config.toml
arch = "vit"
model = "image classifier"
targets = ["defect"]
fused_qkv = true
bias = "all"
qk_norm = false
expert_mlp_ratio = 0.5
layers = 12
lr = 0.0015
one_sided = false
epochs = 5.7
final_lr_fraction = 0
Rows from block 7 of a small image classifier, named by matrix and row number. Rows with one number within an expert belong to one neuron, the router's apart. Each number is 200 + 30 x the weight over its row's rms, rounded and kept within 0 to 999. All counts start at 0.
Before each expert's rows are labels from the 100 images, of 14976, where the router gives the expert most weight on average: "responds to" is what is common among them; "colour at peak" is the nearest of a few named colours to the mean colour under the peak. Only what is clearly more common there than usual is listed. The data: close-ups of made-up surfaces with and without defects. In brackets: how many of the 100.
# router: slot weights (model.blocks.7.mlp.router.weight, 16x320, trained with AdamW), inputs 240-319
# up: expert up (model.blocks.7.mlp.up, 16x160x320), inputs 240-319
# down: expert down (model.blocks.7.mlp.down, 16x320x160, transposed), outputs 240-319

# expert 15
responds to: leather (85); no defect (75); defect: none (75)
colour at peak: brown (97)
router.15,248,186,229,177,199,179,199,186,183,179,213,212,182,180,171,193,211,185,244,224,181,257,172,220,193,259,235,197,159,176,214,242,229,286,220,157,254,190,184,216,177,216,189,183,223,239,254,239,184,153,179,185,202,230,190,218,201,227,215,233,190,218,216,186,183,197,238,243,218,149,188,130,261,213,202,182,157,142,221,206
up.0,225,200,193,163,124,239,202,269,161,212,212,195,179,214,208,191,208,196,201,229,200,219,196,236,193,168,148,185,177,208,177,186,206,241,191,213,174,175,206,212,245,242,189,273,161,202,244,197,212,245,211,227,194,241,269,187,231,156,208,235,217,211,192,217,196,200,197,207,194,215,215,135,233,254,173,253,244,233,167,220
down.0,198,180,262,221,249,201,271,193,186,189,200,186,213,125,172,212,217,221,181,233,203,209,228,195,264,224,182,227,175,196,221,273,205,208,173,222,190,229,215,180,148,192,247,285,231,227,213,219,199,170,245,177,211,171,154,225,237,214,168,164,202,197,224,233,196,234,164,202,207,198,178,231,190,165,198,189,185,238,170,177
up.1,147,213,269,242,170,222,207,188,205,201,208,206,239,222,227,200,245,208,192,164,189,188,234,168,221,146,174,191,251,205,188,226,170,202,164,231,184,235,183,153,212,194,227,192,141,201,188,220,183,203,195,240,182,181,203,195,191,190,245,145,172,201,89,237,252,191,195,210,193,193,157,165,174,124,160,174,244,217,198,198
down.1,178,212,208,181,257,203,170,76,225,172,225,188,196,206,209,147,196,235,191,219,207,228,233,244,177,236,240,200,170,216,236,169,305,217,226,189,174,221,191,276,211,177,245,238,199,205,244,174,202,151,216,211,276,204,208,192,196,235,192,216,223,219,225,209,121,211,225,223,236,228,222,164,235,177,164,184,145,197,190,204
up.2,175,200,252,186,251,255,198,175,198,222,193,174,181,197,186,192,207,212,154,186,216,199,262,226,201,151,228,198,196,200,172,166,213,240,230,233,188,222,185,140,158,175,150,238,211,184,151,173,208,244,188,200,238,195,178,181,172,156,178,178,190,212,222,206,220,219,158,237,184,226,192,185,150,204,192,213,208,183,228,180
down.2,179,221,248,219,182,165,197,207,200,231,250,240,143,191,256,221,160,188,227,134,136,221,165,216,203,240,206,207,175,204,227,239,136,231,207,217,154,168,178,197,152,169,198,202,244,181,260,182,230,235,202,189,217,228,198,199,163,200,233,198,258,200,203,208,213,199,191,285,214,215,198,226,167,193,210,238,238,157,168,206
up.3,197,184,205,227,174,198,224,227,188,214,208,197,211,199,242,202,181,233,226,198,222,155,221,210,202,243,199,127,199,187,196,123,221,217,174,193,182,204,200,195,207,154,180,208,209,188,253,221,208,176,200,224,207,237,211,234,188,224,174,214,183,214,164,178,191,179,199,215,264,204,262,160,202,172,136,258,190,197,152,183
down.3,206,261,213,206,241,163,194,233,174,247,214,175,183,230,239,180,213,162,224,149,205,196,213,236,181,238,214,238,285,215,179,223,224,157,245,204,245,177,188,267,240,219,180,151,249,193,195,192,211,177,282,232,255,219,232,143,187,208,209,137,206,143,224,186,238,194,202,211,149,177,191,221,180,258,215,177,225,246,157,193
up.4,246,217,180,205,152,189,239,174,243,192,196,209,179,210,242,156,205,157,235,179,185,195,224,209,190,239,153,208,204,164,209,197,158,245,249,177,182,193,213,169,196,185,243,222,230,163,152,244,238,251,177,212,172,170,152,196,235,263,184,240,126,223,188,180,219,204,164,175,210,226,194,164,216,181,201,200,178,224,229,225
down.4,176,189,220,219,254,201,199,223,202,206,213,167,222,194,208,170,191,211,183,152,223,267,196,228,216,128,179,233,193,205,167,266,175,200,199,213,235,207,216,207,233,232,201,211,193,159,184,197,218,189,212,209,204,230,191,197,188,168,226,147,249,203,211,238,221,171,198,180,216,129,231,211,152,202,166,187,185,220,205,191
up.5,251,226,135,212,216,182,176,206,197,195,198,249,187,230,198,239,164,243,186,186,166,195,228,195,240,239,248,219,176,200,172,191,172,199,196,203,202,161,186,199,223,192,151,208,186,189,145,214,180,153,219,167,210,232,175,190,152,181,191,202,208,155,175,203,159,161,251,209,154,266,172,122,186,220,188,247,192,169,232,194
down.5,179,251,229,224,190,198,217,196,175,184,218,147,238,216,197,155,223,223,232,194,244,168,180,235,207,214,161,165,237,215,206,154,171,192,210,154,181,233,215,199,153,226,199,208,162,157,255,216,208,209,236,223,210,236,189,206,188,237,138,202,168,201,229,160,190,211,220,244,198,196,187,217,200,182,204,225,248,212,138,184
up.6,202,220,204,165,211,233,200,198,200,177,175,251,219,201,215,236,209,174,200,209,126,202,224,168,158,163,222,177,222,204,196,174,188,217,204,238,196,176,185,237,208,180,218,202,187,206,205,164,188,196,249,209,237,173,169,156,198,150,198,236,150,183,232,201,201,182,230,205,170,228,200,200,232,202,220,209,208,166,216,198
down.6,170,225,163,184,202,185,178,183,280,194,183,171,174,207,183,200,190,241,185,221,196,187,239,220,202,153,195,137,145,181,167,243,191,206,229,181,201,175,198,193,198,223,172,214,225,164,181,196,239,238,228,239,189,216,168,162,222,147,216,225,211,226,231,167,212,169,238,195,182,167,181,214,227,204,209,223,199,186,165,207

# expert 11
responds to: crack (73); leather (38)
colour at peak: brown (68)
router.11,212,219,200,162,200,260,195,209,222,185,217,185,220,206,259,241,194,185,171,223,222,212,217,230,185,206,242,188,181,212,174,235,212,221,210,230,189,196,211,232,163,190,175,213,212,252,172,236,189,257,283,212,239,209,237,228,210,219,196,206,196,241,206,180,183,207,202,236,212,160,201,189,188,188,186,210,214,171,144,202
up.0,195,191,189,166,193,158,194,214,200,191,140,193,210,191,235,184,223,185,174,225,190,179,266,230,201,162,214,205,188,195,172,199,190,209,195,226,142,162,183,152,227,226,191,188,198,153,204,203,241,222,199,207,167,214,215,180,187,181,228,213,208,199,161,156,197,195,178,157,200,201,216,245,218,219,216,227,125,202,262,161
down.0,208,165,214,247,219,190,180,222,205,183,212,179,183,188,207,239,158,215,163,167,183,219,180,129,254,215,182,172,230,186,195,160,152,197,185,194,165,200,220,185,186,207,212,206,174,164,198,230,228,218,195,156,177,230,179,251,271,202,175,172,224,210,167,196,206,164,184,193,218,226,169,188,187,184,133,214,240,260,218,177
up.1,214,183,206,179,253,188,145,227,263,192,230,210,234,199,124,138,141,176,148,229,177,233,174,205,210,161,187,199,193,208,241,214,173,181,190,190,222,208,180,188,191,207,260,207,197,185,187,193,211,277,185,229,190,264,199,180,238,249,229,188,183,182,280,206,241,232,234,229,229,178,162,218,220,193,143,219,198,264,210,182
down.1,199,210,223,175,157,173,228,190,246,185,182,246,158,189,189,229,224,179,250,207,187,187,202,188,201,201,166,263,219,252,156,220,163,276,221,215,156,170,228,161,204,169,229,228,194,185,216,254,191,185,221,153,237,177,194,151,242,200,182,217,221,205,174,196,229,196,204,243,187,266,220,198,215,239,185,217,214,213,226,221
up.2,207,143,149,199,184,225,203,172,232,163,169,145,168,241,222,253,203,189,220,200,220,175,189,180,149,137,207,208,226,217,247,146,209,204,156,213,229,195,149,224,166,215,220,202,192,213,177,210,245,204,264,199,211,178,178,180,233,166,186,194,171,213,190,235,189,166,178,200,158,238,205,185,186,197,198,216,253,175,181,216
down.2,248,229,209,248,185,186,211,161,236,267,199,160,187,172,205,210,245,223,236,207,179,184,225,187,199,158,177,201,152,157,190,207,212,207,219,215,164,211,182,217,237,193,228,243,167,205,209,197,194,174,218,261,190,228,220,217,180,241,181,206,230,195,212,204,200,170,223,193,198,149,214,206,227,187,184,214,217,197,147,197
up.3,185,238,140,200,211,220,247,172,217,161,135,149,176,141,183,205,270,204,177,234,150,186,173,218,174,229,184,158,202,194,240,188,186,236,174,230,170,221,188,184,145,159,231,232,176,178,197,157,175,196,208,250,221,158,188,232,180,166,196,212,190,181,213,196,205,217,231,217,169,228,178,239,225,172,208,235,234,228,238,206
down.3,163,175,214,260,210,203,192,180,230,179,234,241,161,248,238,168,235,245,200,227,177,189,242,258,161,179,217,245,209,228,232,206,225,235,192,215,213,213,181,165,198,143,231,220,162,219,229,211,204,187,195,183,135,174,139,235,216,242,212,234,217,225,227,156,198,189,192,222,223,195,211,220,235,256,167,148,216,222,168,184
up.4,159,272,212,198,231,209,171,205,222,231,188,122,209,158,196,172,260,257,222,226,223,237,213,164,179,186,179,243,205,218,180,118,257,200,205,189,183,290,200,201,178,198,269,239,200,183,183,177,239,211,196,190,190,283,204,211,233,169,201,218,195,206,236,229,221,212,218,211,176,276,214,208,180,169,183,218,215,207,179,198
down.4,177,173,216,221,239,209,184,169,199,216,207,252,206,217,218,237,179,235,127,177,244,210,151,209,206,198,169,225,155,223,257,212,258,218,196,211,198,204,159,194,198,150,220,213,207,250,208,227,208,231,175,184,192,226,162,282,186,220,212,207,215,197,242,198,235,154,220,223,190,169,220,128,221,208,243,206,242,215,175,192
up.5,221,234,204,242,180,190,235,207,153,239,229,208,176,211,213,225,159,255,189,208,254,193,184,217,214,200,176,164,193,243,199,249,182,195,192,231,216,188,258,182,162,224,179,175,245,195,178,183,166,215,214,203,193,150,196,166,236,151,179,205,222,143,155,160,181,134,215,210,203,212,213,232,200,210,192,202,238,207,176,199
down.5,199,191,143,199,200,205,225,190,211,248,192,226,179,177,177,219,128,136,208,207,157,156,155,210,199,226,203,184,220,187,185,201,199,184,225,229,174,208,207,199,232,232,209,184,176,223,187,220,189,227,223,182,215,198,245,204,191,236,198,221,224,204,238,299,225,243,192,128,187,101,185,215,201,208,214,210,184,166,147,231
up.6,199,154,221,130,228,194,248,222,203,167,206,183,221,213,204,179,218,227,200,168,228,226,237,205,158,168,257,203,210,157,246,205,151,145,244,198,203,145,206,258,166,197,210,217,173,289,224,197,157,201,192,215,221,113,225,198,226,272,210,156,232,193,143,229,181,187,185,139,203,198,144,189,183,184,230,212,190,211,144,159
down.6,148,187,190,226,223,247,150,225,208,189,199,174,209,144,183,202,185,192,219,228,224,171,206,208,210,180,179,198,205,169,207,204,197,221,219,205,188,267,164,250,149,187,193,222,202,205,216,202,162,192,192,147,177,229,130,152,139,215,232,228,191,219,218,256,191,204,194,123,239,204,225,187,217,199,195,222,153,180,165,233

# expert 8
responds to: stain (100); circuit traces (45)
colour at peak: green (45)
router.8,203,208,147,224,192,216,160,244,257,193,172,203,176,217,222,158,156,169,190,174,212,129,174,191,210,165,180,245,230,245,180,184,166,174,176,179,209,196,195,199,234,149,218,174,191,126,183,203,234,219,185,216,207,183,153,193,192,180,156,179,215,200,194,195,234,193,190,222,196,226,247,202,154,197,235,204,184,200,207,198
up.0,158,224,188,156,146,160,181,228,186,194,160,182,168,172,211,192,163,202,152,187,169,202,182,238,184,205,237,260,202,126,161,241,167,274,197,193,135,194,215,196,206,210,188,186,228,175,222,166,159,156,208,224,208,146,163,197,182,195,221,170,223,185,153,202,153,229,220,216,167,185,222,215,216,222,200,224,200,214,152,215
down.0,207,173,213,212,228,196,210,216,148,238,188,216,238,216,218,254,152,174,163,152,216,207,176,281,195,223,206,228,240,191,201,174,169,189,187,247,219,172,221,154,174,191,208,226,201,236,214,218,190,177,207,183,197,213,205,241,193,201,248,154,232,177,204,172,204,213,182,255,171,241,241,153,191,139,177,263,285,188,176,178
up.1,221,170,202,246,223,189,224,228,199,205,146,223,146,185,197,195,207,119,228,207,226,174,194,179,210,195,178,174,220,201,136,165,261,188,212,170,240,230,201,212,235,157,182,207,165,200,167,159,207,248,207,238,199,234,197,215,158,198,165,220,145,158,219,238,176,178,222,212,204,145,135,227,202,161,221,165,187,187,185,95
down.1,203,188,224,159,227,142,214,214,209,209,193,242,196,182,210,184,166,227,219,212,178,239,242,208,183,216,237,170,162,199,229,197,211,202,176,199,222,141,197,199,134,215,225,144,185,256,222,196,207,240,186,180,199,252,150,198,184,215,201,164,165,231,269,183,173,183,222,209,202,190,185,217,219,243,214,177,190,189,239,231
up.2,162,189,237,204,217,186,208,163,200,220,161,245,191,190,183,190,195,177,199,182,200,205,166,205,210,196,175,257,186,231,221,175,233,167,194,233,224,202,176,221,238,222,222,218,264,177,195,194,189,181,204,154,174,182,194,185,205,197,185,239,178,198,283,177,216,217,215,205,191,184,204,191,233,222,270,207,195,203,231,217
down.2,160,205,246,158,211,208,225,243,199,198,228,124,224,201,230,181,199,219,191,200,195,198,254,165,207,174,196,181,211,172,170,245,210,193,182,178,174,186,225,147,169,233,180,179,211,178,202,178,227,205,188,175,170,177,201,162,231,183,211,151,178,195,200,225,204,156,222,220,207,204,217,232,163,176,126,217,197,228,155,215
up.3,213,201,188,229,182,180,166,207,235,246,201,147,196,188,195,185,215,196,204,228,221,224,174,233,222,170,198,199,226,217,185,148,235,207,195,210,171,206,198,224,175,128,238,232,173,248,201,247,202,185,184,187,211,191,168,194,192,254,217,198,183,213,238,187,199,209,206,271,206,245,176,166,198,239,233,192,206,190,212,245
down.3,164,169,135,165,173,213,213,224,230,169,229,212,202,146,256,245,191,259,171,149,192,235,149,146,233,206,153,215,182,172,222,244,193,213,184,186,174,171,206,185,205,191,248,227,186,226,212,215,146,204,199,160,214,217,170,194,213,136,191,190,138,204,204,209,227,189,236,262,192,270,175,172,186,183,199,185,228,210,210,218
up.4,172,216,230,205,230,145,240,230,159,208,162,207,205,204,212,171,180,244,249,183,228,196,234,146,247,241,249,209,175,163,228,204,236,223,172,197,209,190,187,185,145,232,212,241,214,182,206,211,232,214,190,177,209,168,197,170,186,234,229,233,228,186,188,192,211,240,183,158,193,148,123,211,180,224,163,219,173,210,174,183
down.4,182,190,207,227,206,186,182,202,220,203,151,159,216,227,193,237,240,148,216,211,198,212,173,140,168,214,209,164,222,203,185,201,182,256,187,184,131,207,206,177,213,212,170,175,224,203,222,229,193,180,218,196,182,199,208,230,179,187,192,187,233,242,199,224,218,143,225,233,215,209,206,199,223,184,194,223,201,209,217,197
up.5,145,211,263,210,161,166,210,179,185,235,229,211,122,213,151,223,222,126,231,177,169,205,213,219,185,212,246,159,207,180,172,174,185,259,214,189,208,177,206,201,191,194,206,178,204,212,223,234,150,158,201,205,217,135,202,225,201,284,197,202,162,168,200,190,164,160,219,159,208,190,207,178,219,197,216,201,262,160,210,227
down.5,210,161,173,199,155,185,238,201,216,183,237,151,215,157,211,201,185,178,191,169,218,166,249,200,211,207,160,162,209,270,210,217,196,217,195,191,183,212,153,208,176,197,164,143,221,171,160,186,157,171,208,206,212,186,250,199,215,189,175,212,176,208,204,222,158,188,201,133,178,230,193,234,185,236,203,172,184,213,183,233
up.6,200,235,245,173,160,191,180,207,220,207,189,205,163,205,218,232,187,192,194,182,207,175,241,192,225,214,245,146,157,263,214,146,239,195,205,274,138,165,200,195,139,162,203,231,234,232,200,199,190,207,203,197,196,190,125,185,183,160,272,228,150,216,211,201,181,180,195,216,216,249,205,208,171,154,255,239,178,172,154,202
down.6,185,160,264,188,173,187,175,154,196,200,213,154,225,169,147,204,180,236,163,228,188,203,206,165,219,173,201,188,181,145,204,219,163,151,184,187,195,219,196,127,256,209,216,207,238,199,223,151,226,122,174,196,202,194,256,124,166,219,199,170,199,192,154,235,197,176,200,221,144,252,155,189,270,202,217,154,208,275,193,169

# expert 1
responds to: crack (60); tiles (44); wire mesh (30)
colour at peak: grey (62)
router.1,177,231,163,163,212,200,240,171,226,278,237,213,196,160,169,248,182,223,203,256,118,172,218,186,163,244,190,203,221,161,216,217,223,192,137,219,228,183,157,194,209,194,223,196,178,185,177,228,182,211,258,224,189,184,186,143,245,210,192,199,211,177,222,163,192,217,216,230,167,184,231,206,156,245,141,138,203,217,245,172
up.0,189,196,196,210,156,192,142,189,205,242,133,145,165,165,216,223,174,206,276,190,164,189,218,218,215,172,246,182,220,215,175,205,204,193,204,215,176,148,259,175,136,191,221,196,237,164,253,231,206,170,197,195,266,207,202,189,237,184,191,206,185,206,161,184,216,191,236,216,199,214,226,214,175,213,210,203,156,174,204,192
down.0,150,159,200,207,239,208,223,213,161,195,201,178,177,213,207,200,205,214,160,229,161,225,248,217,185,173,235,125,204,230,214,262,194,187,197,253,211,215,192,244,141,210,214,220,219,191,225,202,194,140,192,167,207,194,172,239,187,224,222,253,217,210,186,248,173,203,164,237,229,234,136,236,237,226,273,218,228,179,129,225
up.1,203,152,204,190,181,144,242,174,177,209,199,236,171,183,163,216,188,225,156,196,178,192,184,221,225,194,244,251,255,194,236,177,206,165,242,178,200,209,230,200,259,221,146,220,177,203,160,244,184,216,154,175,211,238,216,210,173,207,185,173,173,173,185,182,180,194,228,184,228,166,246,160,192,209,88,257,181,225,189,212
down.1,222,198,197,210,211,173,218,181,247,212,203,218,188,145,192,217,225,207,224,183,183,182,224,248,224,208,210,191,228,208,209,245,197,171,244,216,211,214,157,173,216,183,188,175,231,166,219,238,170,204,214,181,192,231,233,171,276,230,208,176,152,224,196,239,192,162,177,187,165,207,204,199,205,186,213,184,201,204,167,231
up.2,235,207,168,231,189,257,203,204,200,223,169,206,154,192,222,224,236,187,216,152,163,173,181,213,193,209,176,215,257,223,192,162,215,187,187,221,213,149,145,187,155,195,194,188,198,165,223,232,206,178,208,198,241,169,262,161,203,163,192,229,225,186,212,181,201,188,193,180,187,222,201,197,150,216,238,163,197,228,265,163
down.2,171,209,124,249,205,188,195,157,202,184,200,159,194,199,154,192,182,162,199,190,209,180,168,179,214,215,111,217,253,194,177,193,190,198,171,187,229,241,170,195,229,174,142,165,190,191,195,189,206,198,162,173,209,217,214,137,175,168,262,157,208,205,230,180,181,153,216,222,187,206,171,263,209,174,184,149,249,222,238,224
up.3,254,244,194,204,203,182,225,109,175,164,185,230,232,213,174,152,245,215,162,214,234,250,200,258,230,223,211,169,183,211,184,220,172,158,190,198,194,227,195,215,183,198,210,203,170,198,188,232,189,157,228,157,220,175,217,216,214,231,220,226,184,163,152,187,195,216,218,195,185,274,198,280,218,220,156,192,169,164,199,222
down.3,177,136,213,213,220,199,182,207,228,216,207,251,241,238,178,211,216,222,204,159,243,174,262,209,212,199,239,213,206,159,201,206,151,237,208,227,167,225,196,193,260,219,150,196,234,191,207,174,202,236,256,208,215,230,180,185,168,152,233,194,195,207,155,197,196,213,202,189,239,234,190,173,151,189,158,222,203,164,165,199
up.4,263,243,208,212,219,217,203,276,235,169,187,130,195,175,160,226,227,212,203,131,199,242,231,252,207,192,166,197,221,231,204,222,152,172,172,166,185,199,138,206,167,133,171,211,215,242,231,191,177,186,217,200,199,218,210,152,159,153,191,168,169,222,240,236,243,231,209,171,163,208,188,160,202,215,245,161,237,217,215,235
down.4,194,223,225,220,166,187,132,211,167,196,172,223,220,217,148,207,216,206,218,184,204,211,187,199,180,218,202,226,222,224,170,280,141,135,228,162,188,195,197,211,185,166,263,172,183,196,211,159,204,226,182,215,125,201,228,208,166,167,216,224,187,146,192,189,185,223,197,183,213,214,205,188,210,151,223,171,203,264,268,230
up.5,214,198,196,220,224,159,217,193,227,189,207,187,154,165,209,157,189,219,194,202,200,207,254,161,215,243,176,208,151,217,137,211,208,133,212,171,215,184,142,210,207,221,213,219,164,208,209,176,204,220,275,199,193,215,203,205,228,181,207,228,205,161,168,154,228,181,241,204,240,191,193,234,198,200,211,157,182,240,252,230
down.5,170,251,229,190,190,214,195,254,190,162,224,195,186,206,256,178,252,190,189,219,261,213,188,180,239,200,176,225,165,193,185,195,219,170,152,263,214,224,214,186,196,211,217,192,209,187,201,214,196,176,234,180,191,179,235,165,206,159,197,110,208,190,178,217,165,196,180,233,185,187,214,222,172,232,226,169,204,191,204,233
up.6,196,152,181,207,169,216,173,248,228,247,177,207,193,187,196,178,173,227,198,209,210,198,182,185,179,186,190,240,228,185,228,165,243,193,173,166,204,174,171,224,220,184,180,217,214,216,183,217,155,179,174,239,198,196,206,184,243,135,197,232,200,223,228,182,132,221,211,195,170,210,153,265,171,191,241,223,207,186,230,208
down.6,227,147,155,173,207,194,236,150,213,194,187,225,190,231,202,237,218,201,220,168,156,232,207,174,165,135,196,219,271,206,180,287,161,166,189,137,161,220,245,177,151,188,208,175,218,193,196,204,158,251,219,208,217,178,168,234,219,206,187,205,229,129,198,179,234,136,206,153,217,205,270,235,223,192,215,166,191,211,173,232

# expert 6
responds to: no defect (100); defect: none (100); woven cloth (44); circuit traces (28)
colour at peak: green (30)
router.6,200,162,221,222,191,249,159,229,218,159,176,199,232,183,184,215,198,152,228,200,218,153,155,206,236,194,172,229,185,202,214,200,134,238,171,148,174,264,199,226,249,189,197,262,227,177,140,217,179,227,187,196,145,191,160,216,156,162,190,164,192,211,209,196,196,248,164,204,236,159,157,250,209,202,162,136,212,241,242,192
up.0,200,170,255,226,210,196,196,171,245,221,174,260,202,240,261,171,196,203,192,208,181,182,169,227,214,201,199,220,226,212,160,254,192,144,244,266,163,200,202,156,154,202,265,255,181,193,249,215,170,168,178,238,233,159,228,228,194,247,157,217,220,198,229,203,240,220,180,175,219,220,228,231,214,196,249,144,210,230,214,207
down.0,225,154,155,220,197,189,192,210,226,189,206,131,211,206,173,217,215,195,209,232,210,190,162,172,230,119,215,224,177,243,245,215,210,152,215,204,206,167,199,256,229,205,191,223,191,190,207,178,188,228,256,223,216,149,203,119,262,237,233,176,195,163,174,168,162,146,205,180,231,212,212,211,193,222,165,136,238,200,243,165
up.1,229,258,147,199,206,263,213,215,182,205,180,204,212,197,209,200,177,225,242,163,219,193,202,176,225,227,219,190,225,198,238,198,232,197,242,246,212,197,226,210,199,212,205,231,156,153,217,220,224,179,182,175,204,225,231,148,222,218,207,209,197,264,205,200,179,203,217,222,248,175,248,136,167,149,206,179,215,200,147,233
down.1,187,178,185,183,178,167,219,211,174,155,209,165,158,163,174,232,170,183,217,225,208,216,178,161,221,169,173,214,158,240,197,201,179,196,243,298,222,185,187,209,204,216,169,172,201,245,243,221,202,155,159,212,212,163,145,174,201,239,233,178,213,188,186,140,212,227,195,187,221,216,266,197,194,191,222,175,192,207,254,204
up.2,181,155,193,203,229,130,183,170,195,234,259,191,239,204,209,184,222,235,198,176,177,183,263,130,198,180,207,212,206,173,253,187,226,185,206,223,205,282,206,215,198,154,261,188,214,176,223,181,194,183,181,190,224,154,208,186,170,219,199,182,202,242,170,265,204,152,269,251,178,192,233,200,155,200,219,220,226,218,153,213
down.2,234,225,208,199,204,177,166,255,243,261,184,156,225,168,208,157,208,186,218,176,180,161,256,127,178,138,216,172,164,206,208,176,182,187,172,205,202,212,214,204,172,222,160,170,201,244,191,192,224,221,228,192,221,188,175,186,199,190,194,184,186,184,252,155,221,151,150,237,180,196,196,182,223,202,216,237,236,193,218,199
up.3,158,192,185,222,187,214,161,185,194,273,167,149,174,218,220,243,195,175,137,168,191,165,161,209,160,188,186,184,183,209,217,234,182,158,261,148,214,244,198,194,164,195,217,249,229,211,215,189,205,306,213,211,188,198,214,271,198,168,215,221,237,199,229,232,172,262,170,150,195,208,158,189,165,256,158,169,284,205,218,220
down.3,247,271,230,139,196,221,226,232,155,194,187,196,151,210,207,192,211,178,242,199,238,192,188,227,218,199,229,221,171,244,201,211,207,268,156,211,217,241,220,190,137,184,187,244,236,182,187,195,211,183,167,202,230,188,144,202,239,200,215,186,215,200,185,232,210,178,232,260,205,204,183,195,189,195,199,206,203,207,250,190
up.4,191,258,252,249,190,213,178,254,248,187,162,160,129,203,156,158,224,182,178,202,225,151,167,190,219,146,208,209,162,220,177,190,159,184,223,231,174,191,225,219,202,229,153,158,184,251,236,217,230,197,186,204,212,259,176,243,176,204,212,233,225,247,230,229,202,136,281,191,217,236,194,296,200,174,202,246,238,182,213,198
down.4,229,204,164,176,183,215,164,158,216,191,214,172,229,190,221,173,197,232,261,146,180,217,195,225,193,235,195,225,200,144,177,194,229,170,222,149,232,163,207,182,210,168,187,203,169,166,186,181,219,167,245,196,179,153,209,187,212,209,216,209,169,189,161,164,124,201,218,217,217,215,194,227,230,198,184,176,162,151,213,195
up.5,182,226,200,189,244,231,227,224,227,237,208,188,194,206,198,207,214,209,198,192,213,201,218,191,191,193,241,206,217,146,194,197,177,192,177,174,189,262,217,250,234,193,188,203,179,151,203,229,224,184,221,209,206,197,171,231,226,180,185,157,213,308,162,222,191,174,154,243,176,245,185,273,215,220,149,233,217,204,171,212
down.5,168,230,172,208,209,162,199,184,206,219,222,185,193,192,196,217,213,204,212,167,248,243,246,167,229,230,207,239,230,209,214,208,193,168,210,199,192,234,170,204,187,181,237,172,207,181,175,228,223,192,170,225,166,260,180,217,185,206,250,192,189,192,237,237,173,200,178,152,232,222,290,203,222,191,167,144,184,221,179,229
up.6,229,146,216,212,125,237,146,222,181,235,202,213,246,261,245,210,224,219,259,200,208,229,185,223,233,255,200,176,224,192,212,224,127,181,179,265,189,184,176,218,191,185,212,139,205,213,173,222,166,206,241,214,195,229,214,219,218,191,273,218,153,220,154,173,200,196,198,193,199,153,159,188,169,167,180,197,186,181,228,205
down.6,194,182,210,290,165,133,176,202,172,179,222,211,222,236,161,227,229,188,215,162,224,213,242,222,207,157,205,238,195,183,200,180,233,222,175,184,148,228,195,250,230,177,152,222,214,218,202,225,206,203,171,189,193,186,230,227,221,192,163,186,186,261,227,230,199,210,148,225,213,196,229,179,178,198,227,227,248,183,168,233